config.yaml
fused_qkv: true
expert_mlp_ratio: 0.5
epochs: 17.6
Rows from block 5 of a small class-conditioned image diffusion model, named by matrix and row number. Rows with one number within an expert belong to one neuron, the router's apart. Each number is 128 + 32 x the weight over its row's rms, rounded and kept within 0 to 255. All counts start at 0. Numbers have three digits each.
Before each expert's rows are labels from the 100 images, of 14848 (inputs lightly noised), where the router gives the expert most weight on average: "responds to" is what is common among them. Only what is clearly more common there than usual is listed. The data: cartoon faces.
# router: router (model.blocks.5.mlp.router.weight, 8x192, trained with AdamW), inputs 128-191
# up: expert up (model.blocks.5.mlp.up, 8x96x192), inputs 128-191
# down: expert down (model.blocks.5.mlp.down, 8x192x96, transposed), outputs 128-191

# expert 6
responds to: blue hair
router.6:129152118141146109125138106126122102146061141151168111122132152159145112008126122122138151109124106138168109124125105094155033139094121122170106086111122135025101193113049082142049128109064057
up.0:175117119194095082136140087148154147154135154168155085180150124139134198071075170127165146157137051122097187106092142168188090167145132179089105077123144110103139176144142116155080180111131106
down.0:083145115183086162112129065125106117113142151116138176168156106114142195181186162130080136140131205130085079093168142150172190153136123103068143083154140115123110089152142132118066104152123085
up.1:127117170120130095142103139082110078114094108101219155139115123148156090098109110142080133134129115132188120160115143093153090159155119169143149140128118190050122140101121075161126174189084131
down.1:124143178114117164143166142079150187137159093166049108133103127151093082152150100132183129132119157130192121168147140093130163156156145093151113115126117183044135123082109192102128102059168131
up.2:177135156167141092200129142151116179142131251100167127172147162190132131109115107117103157107116164144133118126135113170106140152117139147120131120137135105075103185093123141104074131158109085
down.2:085124165139127165041128141130152095117120224163095133145119168170151104123155098104161153110102089136130158105119116146092109149131122120108138115126114105071150105084121107151077138102174077
up.3:121106133172189152090117140200146090151128125138140110168144182106161204160125134193108123075158127131087115132156154130150197131070105175048115123148190142112108162161102085118159082161118130
down.3:128148144165161107169148143199098178107108126122093142162127172105095188083127137174149121067151157134096154119104143126146067120059145081030146146116173147111139082159075160152164158111124122
up.4:172159160187113148134140152111150140121097059142063143104112169142164054080160096129167083111183193104063172090137109100090108140114129102170117134136109124083202138190112126118103130144192103
down.4:113112160147099113157133152115113145182161066129152110071112133120062047160091077106152094109171076164063101094126092084079152124109128175235131140125083131090054150167102148139118132145094116
up.5:051122119158209113142168096162131131133122100169141078152138188186053177159116149206161143116133083132174091126153156134166109196089112196117109086138172173141063175130131064142098099173101126
down.5:210146108144188131123107089155127129152156110093115169144143174169200182098149142192107141096111193126180177117111155122148164187094149064132157078135160167131194086104113201119106154105177123
up.6:094144167140159144131131159194123133161109130132146151173154166085154139114117173188127144117119182123107175121146170169113134160100138119171172043063126086170132030093134082153146124116149173
down.6:163106164130142122136129160188132129078159109127111122158140171082079144149140164185142148111097062140095090121132162147103135151099132145151089041202128080146151224095113196112125140157112172
up.7:171162165170129154129155081156149140166089194131132117184184143164173179112108118120139154152150124204125127135110113168194117165074126198164087058150158114148149214108124141134100140185107124
down.7:157170124112130146144147186120121120158060076104164118083063133111154088088096139168136094118123134194106109120116142087090069101178118199089091199130129130161141191168157119132193132163083163
up.8:158175113196177123159144089145121074195108146080178105149106212144124137062125116149114146159109136112122166139119185167144098127124138138091129143145157102080110166122186110165056134149102130
down.8:098069124176174121080123090146135182069143133178070151140096214142154127177139119158138127158112109153135107122133194142139154143131132126108126157119141102098153103123173122088067120116168135
up.9:121097174166170122111159160112123107119115192107143158121111144109184119114138158134029159166147133078164102132122113116133132131113141145156085159144141214084133153114121080157147157140078131
down.9:145157148152154147164121167113153157152142196158121111126099131106078126133125144121240163157138118192154155132144112122119123124108121120145188172124155213085123097094116186123133113130195121
up.10:128142077148112116103158123125112139123156114205124133145118204174135145099131157148138150129125143133118164176148132135142097140139115096172146138107124088125145119140167130176108177123144128
down.10:120131118104129167142159153152135133157102081073145151136089225109158103138120098143124112084131110159146101111109126097137117137139153154167137145190133106095123157155183161111132121127142153
up.11:143158155154110111135123143156152135157135148116159106145179124087139140104151142191171154148132082117161143156153137144131129155179090156104160136087135142104146127172186178132166148068132187
down.11:122094138154127168115130145150111124096149140142072141150176125104126109151111143189110173138133172146159109144108121134123157154175165100131098127170122128074130132143169091124134104187147170
up.12:113095147135126160158157139107141160116156099159124090169113172184096131142122211159125123126141208137134148144179158112105108135131130145205159122094173102108098097113096125131096122162112177
down.12:121175139149098120110120127104100112167055099135139151112119133169168125074155174139140123116139075122092129119110122104086130113069145110048113167159142086100147148112140103152124134100124149
up.13:210120091193131163144172108097159125147089112133112170149141116180195146080129126106125149126086179115080185090082128112135087128089110144146111066166106096080161196170109125154093147137137066
down.13:044158072179127105117094105094095134121175094131154072146149114177069149148116121108143136114084092149073069097181126098131167121089146130136140064091096092087102062166094141106106121137124066
up.14:134189175161130142142151098126126116143072163157149107127102175148164155079130115098116133159144114177166134179132127151160127179109153148172165049134147150097134192093027061137108126191131104
down.14:123084167125114118140125099129133152137198135135118148095086189126100149134109086051165136177125184076168133164155104148162105160089143136158056044135122131103111046079010227128102131118121123
up.15:099138157157108144142127161162119155188135095141129130130070166118136109151169171135183093126141115104164187127120146191082176122122127160128066107103167102167162110092097089126166119117152141
down.15:154122150154131118138133159159127096060123106124123114115077148125096136071095161124092097126160133160165080119143141202093081133119142092127185111139176097146073126079090177121173156131123130
up.16:123162145159174142168166116114134129170075086188148139136099157199116144131118165168184131130121170136153138103146164139157110156169099159146121087164185161061135201153130103157071140170144076
down.16:139172138091093117188157124158156139142088174173150138134129105051093146105150121092167095129136163150113133158123117136143084100116129153112082181127082113230103176113140101157201125137115156
up.17:151140149150162133164155145111145123134039113099163103098129107139137127137106149125111129096125120138149103102062178118140041141176165092094140112148134146077133148095080118179099136149131062
down.17:094117139150170124105100147104085132121194120179109163080139096121121115114158138112141118096135137122119153081224145125130188148164092170092116117112143138077124117087066113081093133113099069
up.18:119108176125148146167139146120135144143086075201076103133110191122104146133129182165157099122191162099142082122148181125123114153130129144167131157126139182114144140147025106147100168125105081
down.18:133151133108137137090133141130116123125206063099195145142114180112149171122145171153105093107171091159125172117136176115126169149116142110150132130132117140099126126111021156101069115140166065
up.19:137118130208129145098112136075124138154077121061171140124119157155156071086111109128137102118079133152125217155117107154146100131185085110128149121146150125111142148127129107134106085183169099
down.19:120143151215139128151166128063129125129186120196095123133121140141104076152141104120135086103083138103116050167137106136130166129195167167149114124105150112118136125104120144114104193084110103
up.20:146173136158134136139159121151115108161062159128231099150172156181149143097132120146154166120110092161191132164142119160144049144162126170152113117118151130058135193109131120152079157136108119
down.20:138177115119126120135154114109115095141050082105233101113100084094146133088130148123142112136137088157061121113132156121116045107102124154095111160099110136222116188159162108131187133127081147
up.21:118156132163174147125156070117137135209121117152088095162078152141139156085102131134181095135168155107095151118132160173157100162136115134154108094193154144095133177157087092157043141183156074
down.21:142105140154184106106097079117122113063151134115166137171081136161117163153145141131071111129167099130115115136106165177153162138154130120155170104058172134093123078144111159094056101080124080
up.22:146131102134177164122132127171178127134161182131119193113136133116130152075191150106064160130128147152126168163178071167104142073088095159134094182149127098128109165077162095088153095091079141
down.22:125131103100143113156132129161094115138100159133139065108117140122126158191063140094194144132126111103131102158079063152104096076090165106149152175130143105117156106082164195181134167165185146

# expert 0
responds to: long hair; spiky hair
router.0:110115081115109148145125132121122130119133137108071159100139117099125155158123132135131146117133129116122144138157147125125167121116130117099117150143110110182145096156202139127138087067140178
up.0:130109189138161179144166084129068090127105155136153134111129070113128177117070129149118153152132104100166115126186171139077158122160153138125127125112164108200149187143182128131186109107113126
down.0:131149183129146089141095076109188154129144158132120121096114052112133175124204099128138142152124160178154144116078156139080093120135108130116136123163161102188111071127189130147178168141129126
up.1:116136153080132193145116058108092146124127128150159126134098091154188213114090121130117147124073115111117166135141144055131123135156150173129142074084133096166128118149154163134120126133110140
down.1:141109142095119079138139056104177132138140126118090140129095097144034216111171119112160135134072123152101106124118154061123105139161111086127114077158134098167110150156151109127133145125170166
up.2:190169139116134150119129151136121124122168145127104146153101099082195080092154078121090147172154171121053177097137109113123173119109165071136164137138122098103149111125092148142130130156182149
down.2:071090134125130110158130145124138134137098144130132107160100097097059065158104081123166165179158080132057084099112095115122106125097090190175083124121105093086108156116077124120118143104075141
up.3:158118119100138088099093155167167136073110124175114076116093163166112129090054096119152082173109157091160092123142149188128123134148138080152114095123119144132056127064220112130171137112113123
down.3:104130127098146164151151142155096120187145121086144183105089183155124134153207104133119073177110092181147177130115172185134132112148116151151188123134130134147165128074221135106174114146171157
up.4:102139134096144164103140112106127124130151152128093156100052164153148157092177120181113156177122114117197110132175113113189188140120100168152128158055168136153199129104140128158124125148055201
down.4:145116138106143103163122107114132140138098141137171106102041167145119161152081124191138142179124144142196156131093125121174075119108152082139156176188168135164074118128163136101128123113194187
up.5:118141184101113075151145147184114179116188166176067142127128138144150131168142121149130137092208130113166063144188084102119180152130129116152134139121082168182162076169128170083199147137155118
down.5:147126184078098194117121152161152088146083158090188121106130129123116114085133087145144124089201128147130198134081075079102103141107130162128137135157064146168098180135124069177185134143121112
up.6:157203140048143134155171134129113110080146144108168169121104204139127137137163134097108141157134114153155194084094171149115220090096134123152146141092129133173129082178135150112150127159147125
down.6:109059122037126151089100120122161164180116152161093104095086189125157118147111108077150118144123156111146085065182151138095063070091134151117134140181106135145140180167137128170146150125137104
up.7:132124111123110183139150144085169096144105110138140140165165146087151095091147103132123098144140144113149201116143181136183119177147167115104135096132144141123129148106125142173148135114122159
down.7:127137118122113055130110151088083160115143117098119131172170133085101093170106116135138098157149105154162062116126156112189138183134072149144115095128122149126137114111115126091157121155121158
up.8:177136115145146121122101100140107075060096108112146153092145138101176095113118137190116143122214082122139124166141129139086116084129128128100136108104178114186141149089150168129066158126112121
down.8:071134128124141136123159116123164162186168104144137083103154116102093070143120122163138142106209211138129130153107135144096155054168123139147134099138195124186116111085150103137072103127162128
up.9:117172117129164134086129145157115077169104187139111140105086117079184145088140091132140131182097076145158125134084091141139143129154115136089115067177069134199139103147163117132186114090159102
down.9:142094125129172126168127163181143155089148196108152093123097117069075154155113099122135131199108173110157128150173088151147098139145147125104115070075056143170107158140156164120163132147081114
up.10:181161139148166160139107133200139068086090074135178119108137177123116093154177124204078091103165129069137097055163117110119128102115109134110150160084130121148134097144160125101135128109128190
down.10:094099143139158102122155136189130198187171068122090156098145168134158083084090120204174089110149133189143156065103108098103134102104153142144107158179111113142112154122151120165148150145125175
up.11:144127129109080116152069165132199164122148156148189094195152177229158106107193143095143132146141116086122144147126096170136166142167121174144130119147160111180133120161242138116153165171152126
down.11:109121125109087145117186160131050100132096160104061166182158172217075100132064144082109126152146139176111125144148104172145104142145139062141150122085159128154126112163200103136158083080102095
up.12:101119105097164137098121127198143077061117119150175083103127101121149167100117118171084081096091194139133164117169169066177161137158072138099140082085158071128120148146146101159143146130126060
down.12:163146100085137136174147120171118190198155112129104185096105109108102170146142129145200078101071063131103115109110181057154121121149182137093114071172137051116145152142127179116121135152169096
up.13:135131154069105144068100159128140128127161084176103146124159161061144130130130173116119135175096068117082118076129106106144163121156112157154145152154135116155117096129151169129149110153153101
down.13:133152125056097144174173145113143151142109083099176133096139155050140113138150157084143099148076202158074161057138097071111121089154158130097145135132120103128147176113165112154138163137124101
up.14:155106135112129148109071109118094100159136151148143110142185180153200162119127139176125131150185049137135088082088142197205142093106173132147105123082107095168144088190109216131132181117171124
down.14:086142122100124111147191092118172161111118131110138157116167158159093142124134123159117103125164209126141180076170144189179134082112071147117163134191107068153122164184116041133122089139087106
up.15:168163128181134146161202084164164133164134128136091167144174135153175094149112136148179161175116125067165142102168147136141093150179134163118122116097124080145136155083144141161162086102144159
down.15:093085126177130106108064076165100119097131122112170099149158126154070113097141130140072163167108137182154112120087151142151144139171121084116140109150119071145130109093142140091156181148112172
up.16:126153154180074150114118124149138144084139119107139153106129175109141094090105097108147127101168129089097114102140077102167138141111167151133108135130177130091118218108141128169184140153214104
down.16:154100156174081099157118100143115117167135137169083090118147170119078131152144112113135142107161118153095145110115070108167112136110074102148137108095176139084144064104123167079179109102057136
up.17:145146143166166171119169134183163140159127143144100154136091170133145149125138155122131106138155086122165169160144154126129218146123137128141185135174148137142137166129007072179168190134167140
down.17:122131123171148142097129126129101116083123128118146166140125163131155121048118160146074112127132099117123152150175112144116187154092113113077177154114107153066133062114059104142086132083115077
up.18:114155202148123225127134118156011120149102160167135123128097088177164155103121118090144165043115137097137181146161167127119162168174076156141156134127155183155145087111114104140145158107136098
down.18:144099190147135028143128127150248126099153158103124143114082087174086172149149116088122160042126119154123078151100170111121091163175167091132134154139164184160097164121126141123146085148137109
up.19:111140188164089143127134133148128109134177082157145209111129157128137161102155139167150156108116126171098101147151181115130141095128106159153110097081128071094063145159153089075112074159123148
down.19:139132177168091116132130115144138146132085076108142052108118150133132158155097132166088142108107137090102156152101170123131120089122149093130151107167118052111198096165171157168111178102121146
up.20:154112171120175148133118139140119125119146103088096151161165085161119157129174118138138104127177137084197194196139159133104145177115143177090121124143146116089168087106143153145157146182112143
down.20:107152177119177108148141147141140119133104108151158107168164093162132167125074113140121088128180116167189064202115148124096115183107102080102148123114146125092081157118120112122153114068139138
up.21:150099132107143154111167151086106197074158137169107232205161093141130080122149148080120180115151082139153140148158111150154099100143124134091154062142118154139163097157117148128111164139085101
down.21:116175136111137111142102152078153053193117144095154017190170091133121076132100142079147186109156189115154115162096090161142162086157133134151086058114120149154098164140116126132103100125164111
up.22:123163130159062144136126133154189072190136117040171139143165061143148121130111165149122104057128156079120117123167147143185125072134111108135142181124159166182200159159155126177101109147155186
down.22:135108106154054140142135118150067193080129106219096131147161057145115123125158177139167094040109086179103148100093131121168133071126160150144091154132153139143072128152110165083089182102115193

# expert 4
responds to: bald
router.4:164152175119113137094116158150176139155157129135172147130156127138139115086157140147127147153128124126153132125142157137168167157105149120143167155101145181126162165167127155150138128097154127
up.0:101126121126138145158165129133121124143143144153144113124098219146147145061150157152103128161131143148141137159122191171157168148152123120126135120112125136134124086112142112141156139119128186
down.0:148119115120127131124120129126135113132120133120141130138114117128132120000131136097137099126123137140128137141127135133127113147125129116130134138116141135133154138148104138136127134137133135
up.1:111098135140152163118168153184164137139092158152116145102105145129142133000142118171122166112124185142129168125168121110071144117129124167124101132124099141096153044099113090170152171139116138
down.1:098151085101136151170140128085128134142154123140151121143160127143159062000196141111126114101105153161123155117149111109064122130158090125094152117134131115117084162159116115105140112137125112
up.2:175166045096178092114241088116138076133161129156076124144130160171098134066113140099138110165065090122135151199198176159153128158120116100099096115126178134122095095150131162132126092165089175
down.2:175117068090156110144097121140125149115087087120102121128167110116155138176116160142179109175101071110144084140091163143169114173094165177150047137159122109133145163130094126110138169164117189
up.3:131121136166140103115173110143129152155194170178104127169131126156108088107104169174136144164114125162103142203141132129128133185121162136160173154156100129098071090163113136132132186096142138
down.3:111192154130161162171117084123132122106092192132140170119110083140169149090120198115127059139070095129102149174128103142160124165095098103162150146099129112111184118145113152108158093118130058
up.4:188117136139144120134198135114193140101142148179123181131179167165071125084181120130117143138149138125128183203087131129102128114122153103104135193149148141134191149150182175128165113105124192
down.4:096144146107121161067184137106097139198146148095142076128127188128136163115113141106170183138143089158129159175138146119088126117117138142117141187102096194111113111120138095117148160120143153
up.5:126167088150176143139100073131096102118146105092086123095079152128107159129134109144073146181179151100130091132131146144130154100154097141103096143120172097146154144091231071118122117113048173
down.5:119107064147139155106130102185098112123099131157136142098080203140144134116155112136141113185121095119150143105107164141109069116124144089119163152130134117138138117147200131131137122119180140
up.6:042119126168112194128162118100122154099135118078188118132143118197152161152136124099131170074135114131162099129158117087158098110103071177107134124189087146154148151161149145137141076179094124
down.6:180129109171138060142085110130142141174183107158043130087192142187121155141145179114144134093118100096190157079119124129147177119109137149095129107134175133164150124149144144104116152099166151
up.7:115135108110097156058130145117138133138167095129190165124151096145135139163141114150170138107121106115083137166122138135156123165115087176221148166142102109111147135126051191200164091136180126
down.7:129141108120117113155148130110128108122134105136149149120122132108156136199110126106114109121122156124121124117152131138121129134114129096160103130107156109158101145148116083109113126109099107
up.8:136127119142149088166126080114084105146050131142150120121135169153130134027112138126130116099135103135154102148149096122128030112125144146172067088107096105088102170100055091132064142149057105
down.8:128152092120124091101120151116104114135036118094168104095103076101124119042125152134113118145142087133091125089113125142111050097107124134060153172112126142206129167168165090167200124146074167
up.9:132116186119165156193124161137110173150125125117092173142118111124072124113188102108150130092146060152154165089159164142153141086205165123198121124170205160144138164150179076106147115147111157
down.9:139140187076124096058134167148143099104131117157166083095111065108183126161069071073089112083126202113132138054111137144145111059182095121141174144102187180133118089152145159164149136121146139
up.10:149109098197171142106113123133079095158103103177146101173158185159117128118120120119097162144132151094105141116148173112192102131136136080140105133135142132103119115049166141128177141159127140
down.10:118160105185164099212140125139160152091132083082115156179179161157140138134139119129162166127119110175080112129132180119207151138105117176154151140129131111098138123059146109119178124093096142
up.11:149177122144185123155123074118136133138190167156150112115094159133160154150140147140154119147127115175147159188104077183101119140116155174183165153115132138176154141114100140114142172123137148
down.11:120087133112152155061141056146152122091088148132206162119138166116127136190171127099076135154152103110137104142122113146091158127124127086102168111158100114185150133108120105171130109133159117
up.12:157094143101139122161066191092090111111126120150101191102131144128127088116093070110161130056147036149130159189131130144106105101148121125164120099110181139169160140115148165159132150145124104
down.12:135175132111115135123196179064168116170117124127196069087128124132130079175166063092124108034140187101104137166148096165112134065143146140134152080157150130153108117112140107101117112130140087
up.13:157134108144183181132089159095140094132088138106146117181171068080153164139096114179075172146114146125075133182195134145165112151145191113089228158156124078110131131147124107149170122076131148
down.13:116108110134165124118125144123186201139115161138103161152135117096079123197138103163205157154128118118133154141136129107142195094122123186099095174184154095100132144124108142148165104131140116
up.14:150178122161194142194113110166087085106122107102174122124090231109111101115122110135068117106126142096167136140132180112143125115132133088143112158109166106153119148129217117141155132150067171
down.14:100074134149189139117142102175186161147128112143100134121105252132135098138136100150189116092136134158162153146121195127116104127111129147141142164161166097124128094120207136118148139115191156
up.15:150104128165127142130169122148214149152164148135130188140173081160110077144124139147180143183163100157144163115137088160122105133115157123150150111174108117119114205160115171122126144142219082
down.15:121156111142122125131089123133046134106098129133127073139179079143164060068119134138090131173131137106125110109131080172121160129100111152157099100090095113107157078138106085150111131138040071
up.16:186149162135204182139135112167055093101076091118131120141133162127142100120149166204120154149172081118132139133176185129128114064147170111164129154171197135166144153088161117079094161145109175
down.16:067111155138197075153122120163185182150173089141102137137137145131109096172111170212143141156147182155129125119098155117130135075118095142183125147093193135138107103101123137190103109125122158
up.17:169180118176150122101114132143083115122193119141153107090112156103133124082094098122165100134150108107136087111124117121140168153057138171029043221137152129147145201128170202114204139146169080
down.17:087081122152127139191137116137142145102039117119084144104112158104115119071171090121119102132142146168123175097133152134146080147054141078079243217128160140131112052122139052131185121118092080
up.18:066120109164086147140145152125129169123097144125124145146116131113111150148115136122124163124118116141114170210164132127088113173099090152149175096105080124118128113082092114099092131156127157
down.18:132135171104100097059121132131124127138114141125162096114153133064137124140084148140100130143173120119128123134129104152112104124114141131125121156147103117144092098113148109183129145120167132
up.19:138150119151139149145136141111112092169133109149147153113062084121124115110162169124132127072153134099151182133163160130117083123111088171160108158110070140055137140055082096115092172120115142
down.19:151159091128136089155111177105156159058202163128086094119129086118112178120112161131170105101122109150166113139095114140128158114117120122131106164171120131098129200114060194046112122136118131
up.20:100139134124095098160128039124132137109157139132120153113147074181124189195091092105159129140088142141177132156090161119162123123113103131073129111166121160152147198138201080117098098172100143
down.20:123137110157145143090115063135138138164144145143092133122161087145147143149120124117097162141099073118156111128145140098175153137160129111099079091129146152130143077175200162119089145115133128
up.21:125160139145133161190121150113131137082120150104113189115128117143159089197162094172149156110148128175119171133147070078098155118116134091183147139175176127165144128112145147095181107127114154
down.21:122107148119120109024144157099112142183135134134174143129111095113128073081112114130061122106160131117141124132119063150075146138098139141116156144138103116116140075091123087141149174107145108
up.22:102050100107103148096135136118134168121104117119036137111150143100145203092132129135064137123162105106097146153127141131128152144143143091109185121158125121221131098137135068127107155104122177
down.22:110120138131120116145129120148109137113114135109117115130137139150101160226131131151122142132150123101128118124135138136144117134120122111128126133132117125133107133134145109119142114109114146

# expert 2
responds to: long hair; spiky hair; red hair
router.2:112115082116105147140123131123123131122137136109075160100140115096123156162121129131126149115130129115124143138156149123127171123117130120101116149140112110184146099157202141127142089064138177
up.0:060110136105133159148136151105165075086087152147121073149169135111168123122066143126163068179186159089115176183198127183142131201115169097189105125092150119162102130119096109149124116121158129
down.0:202161121102128098101140149098114197182191157124146194160163117099092116127194150115104060158174106172121085164065090176133132177118096162188155114175134115165154127110111161135125159144101116
up.1:126162132123145193091163124127159102130151058150098103118124092112135138137158112132179074148190105131181134149107116105171136129131115162177161154114159192200161122180104133150170122175173157
down.1:131115123108142078142098136108113158143114069121153150110118070100125126121096109119086067123185158114181141129141095103155121105146153101147112154158145201175100161157108143125167144117108165
up.2:170127089123122183145129114095116073111122143135076085115118097218128124126129117104142168105148100143122132179152156060186129095139165147108141203149085148099114157169129188119104105109143102
down.2:088115091137113080131154134107138182143134143099180170120100106206122134105118116097127175097152156116115123182115157064187103088137073100105147199109097152109119091162130079132133143139134112
up.3:129093129104097111142100176161178166132127105152145189112172140176082091153182072146091127103108114111154139117106088139090158153146085148125148135096080178160119084120132136134200116142152156
down.3:124168135110080166129174157157097097126145094124097074118180133183164086070100058126172131095098129134134113111157075134079107158133177109139113121158056167137141173109120114126186165109093144
up.4:115075089113163199125180182094103086190119076162123084164081109075129135153155136139127097137162092141125150170181138141117113167155145123115133175112135132136117121178140093128205168134145182
down.4:153160088137163071152089162094154180057140067103102182183094110069128118079124123138131096137160196119123094161079115143133166180141118117157124140152127126130128128166117140124196090108095162
up.5:110189111130105192140105144200118100123092124185136165127142125176147206089100100098135167070120131109163199159132122132140164132175129155135160113048063133133138093118131146131129115130113160
down.5:144069118130113067137155138198149154138168122073129105124138128167103209166163087090134167054116127166159071165115138120143083129167129096123124114210072139137108157116146123120151143132152157
up.6:087115123088110141156143096126089175195091132161087137086177176100057145118156116148165093082118155122102129101176129100109124137120144058091156071103102108202154090167166183154049110124165152
down.6:184143121091101108108128094132162081070177125104179129091169159099215145124107119158086091086121107131113130090093127108123144145119113196096092068163090092192102174170160073090056140128090138
up.7:136152109149081097116144136129114096106138126154106096152091154166120123121150131118155109096104139160132156159115146142126161084152163154133128160150216148191115146139114135199097109115165116
down.7:111100108141079153120112119142153166150108124093148171169107165174155115143119128103100115082109126108138113151149148152143102098163094119110138156110214156177143108133116116062097152142101117
up.8:097102182164074091115108153161083101130184100195153132106138139101104118122120108152143200173124174139171196161157106069115153159109131137129123121082156146119153134179185117130121144153095144
down.8:154167180174074176154157120172176169109080081056122132092128123094154124138138114147106197169143092121164069151110108052139109142096116106133163117171148148112105126178150130118110102100175144
up.9:147192095115108118102075121168115125127124167118064136081194135103059150162174134117166128140153132098121164138092084161168201115097130095091170133117182089107110123096147168117120103096114107
down.9:107087113111105127176174117150144124130142167147210126084204117113199176051089136117088120149152130154133107155161087149179086114088134157094088134137186097108148099111141082140116157152143093
up.10:141173115096093106127148155063063142113137116126118146080132110165157086088146188106128129176092195186129143161077130138119107132152132090192129164084064091151166116100169185153125172111128130
down.10:094080135101108154129107153063176101154109120120133108088137108161101073145118186100128123191108064093140115150157126151122144131156098169232119161156074101159086143111157070091134081132126129
up.11:051095155153082108127137140111146189139086115156139167097139163133114143091169110132082107124159100154149098114180112139137125117093136082156120138151098183124179119173167135206075135182142166
down.11:227177149148081164141123140118128068115181112123121089091130159109146141182094106124182101116148165094144165107097103138139129107091133183142133111126076163124081151157156136056082128082107164
up.12:149094103135096134141085179160120104125096072090145159100147153091150085112113104083148142102128128136141168139063182137093146089167118078124137177108148115147193082125153179105135095115118079
down.12:087149127142118112119153187162128143139139074147105076117159156105084081101137109088104158110138108116144084148167166145109109089166132158172124181131158128147046164131155054134144137133123100
up.13:140202130113114154093124139127140155102138090109153098090179166126149139150165091146172187130149123110162135086141079113068150119151174074124130136165141117150196125143121120084138136124079118
down.13:120055121112110119130141135125131104160114094151110172091166174122131127096100080119095180124139138150173129071130066105061102123153088182096139124121135120127064137128133145188140126136193108
up.14:131180144136090121104053118086153178109109060111107102103107101096134173070159107074147140136081148108121131210141084158129116169106168120119210119136155126098132149101111091134139122170140139
down.14:126088143140078142154206102071110096146150059156175145089105095091146157166112098073090126150082147141122118206127092154139129174101106138100034110111134114106137077103095160125137148085084133
up.15:142107129180139140159153129162124133231115140100108193147084180144106125097183098157059164123115117133094137146139162088078158099124123098076157139187094120110130103156199127134166143177114164
down.15:121163135163133118101113137169143111029147146151156064150105189143147113157060097143218159128120136138101141162117162096070107097130134182085109146086119142112132156139181141130155118075168179
up.16:089166082119134137128173149105200201138138100144122089105112115148172172119153136119159145112117113207099114117132085192137164135158160084093148129134143107189130159138167105106073106140213174
down.16:189096079114132125145087130103052062110128088083145176105094116154079168161100136121107143097124153033099137115130083172137116139161094166103126129123123112173145081135142154140069149105068176
up.17:163182104109166165102115135181174123146179147154119144118134143131145170090180150123084107126141184156119179185169108157127150109099100157174108179146138119158126163067150098080158090100076151
down.17:088098092107153098170156127183091134109074136116153118113130129119126162153090144121162096119136088115111090175101095145120120086083169103149186180108137118158141077071156155191152167161174131
up.18:108142085116124091213190163203126173125129178088150166153099131165152126136103093131135107081156187140172133148094188148122184129125162120142158146135132134110095164141131110110121133179071172
down.18:155123085104131174006086167188142114138146197189110109148091122141122107119156081118134097074146064130177135134168160139089090095125118155102132142146125153102167113111140166181110134112216150
up.19:157177152101135090089086181085135138117121179068117150121148103141104162123152075166131148159119148107128159167120117100134152133135103114121179122133138157116170151090139098119092138134157140
down.19:086089140111152165175165169088123116133121176187150110128150092137147153120106071156099147172129129145121105154138118103152103115126158124099119136107144151113089070098123130140114101124089122
up.20:089075110072174160152160186121135133135146095150095186108122155072143116140151165103087115172107200080151124162103146159196153116146130105109145149129165191194113125111146110086134145197160121
down.20:167188116078166117084120158117125127116104084102154078112113144078133108096107155083171103142105058172153149133175157150181110101135139152086131150121151200186149148100135132166127126068125107
up.21:118126112086139150196191139101176114124121158066103163072074144136121117132158113131137124112142145089121093159189154109134163183103111029102143095106109138160123085085146087147110134126159154
down.21:128131124098155101066062135105075143119135171192157089082082131132141115107084094132105122101157109186115153164074136102145103186101141212105130098144110152148118144071133161122112123121101135
up.22:116123160104160131133200081078090091103104174148172118132167108142107146135111159132110136133057150154144086110147124084163108154124105122141212113163158150137075124155156167121133160135117130
down.22:135149155086144139161075062073179174170160155122103155126153097121135167129163151121180125123056107116122179117115127064152133146114159126133065103103152129125180156137134123140129103120161131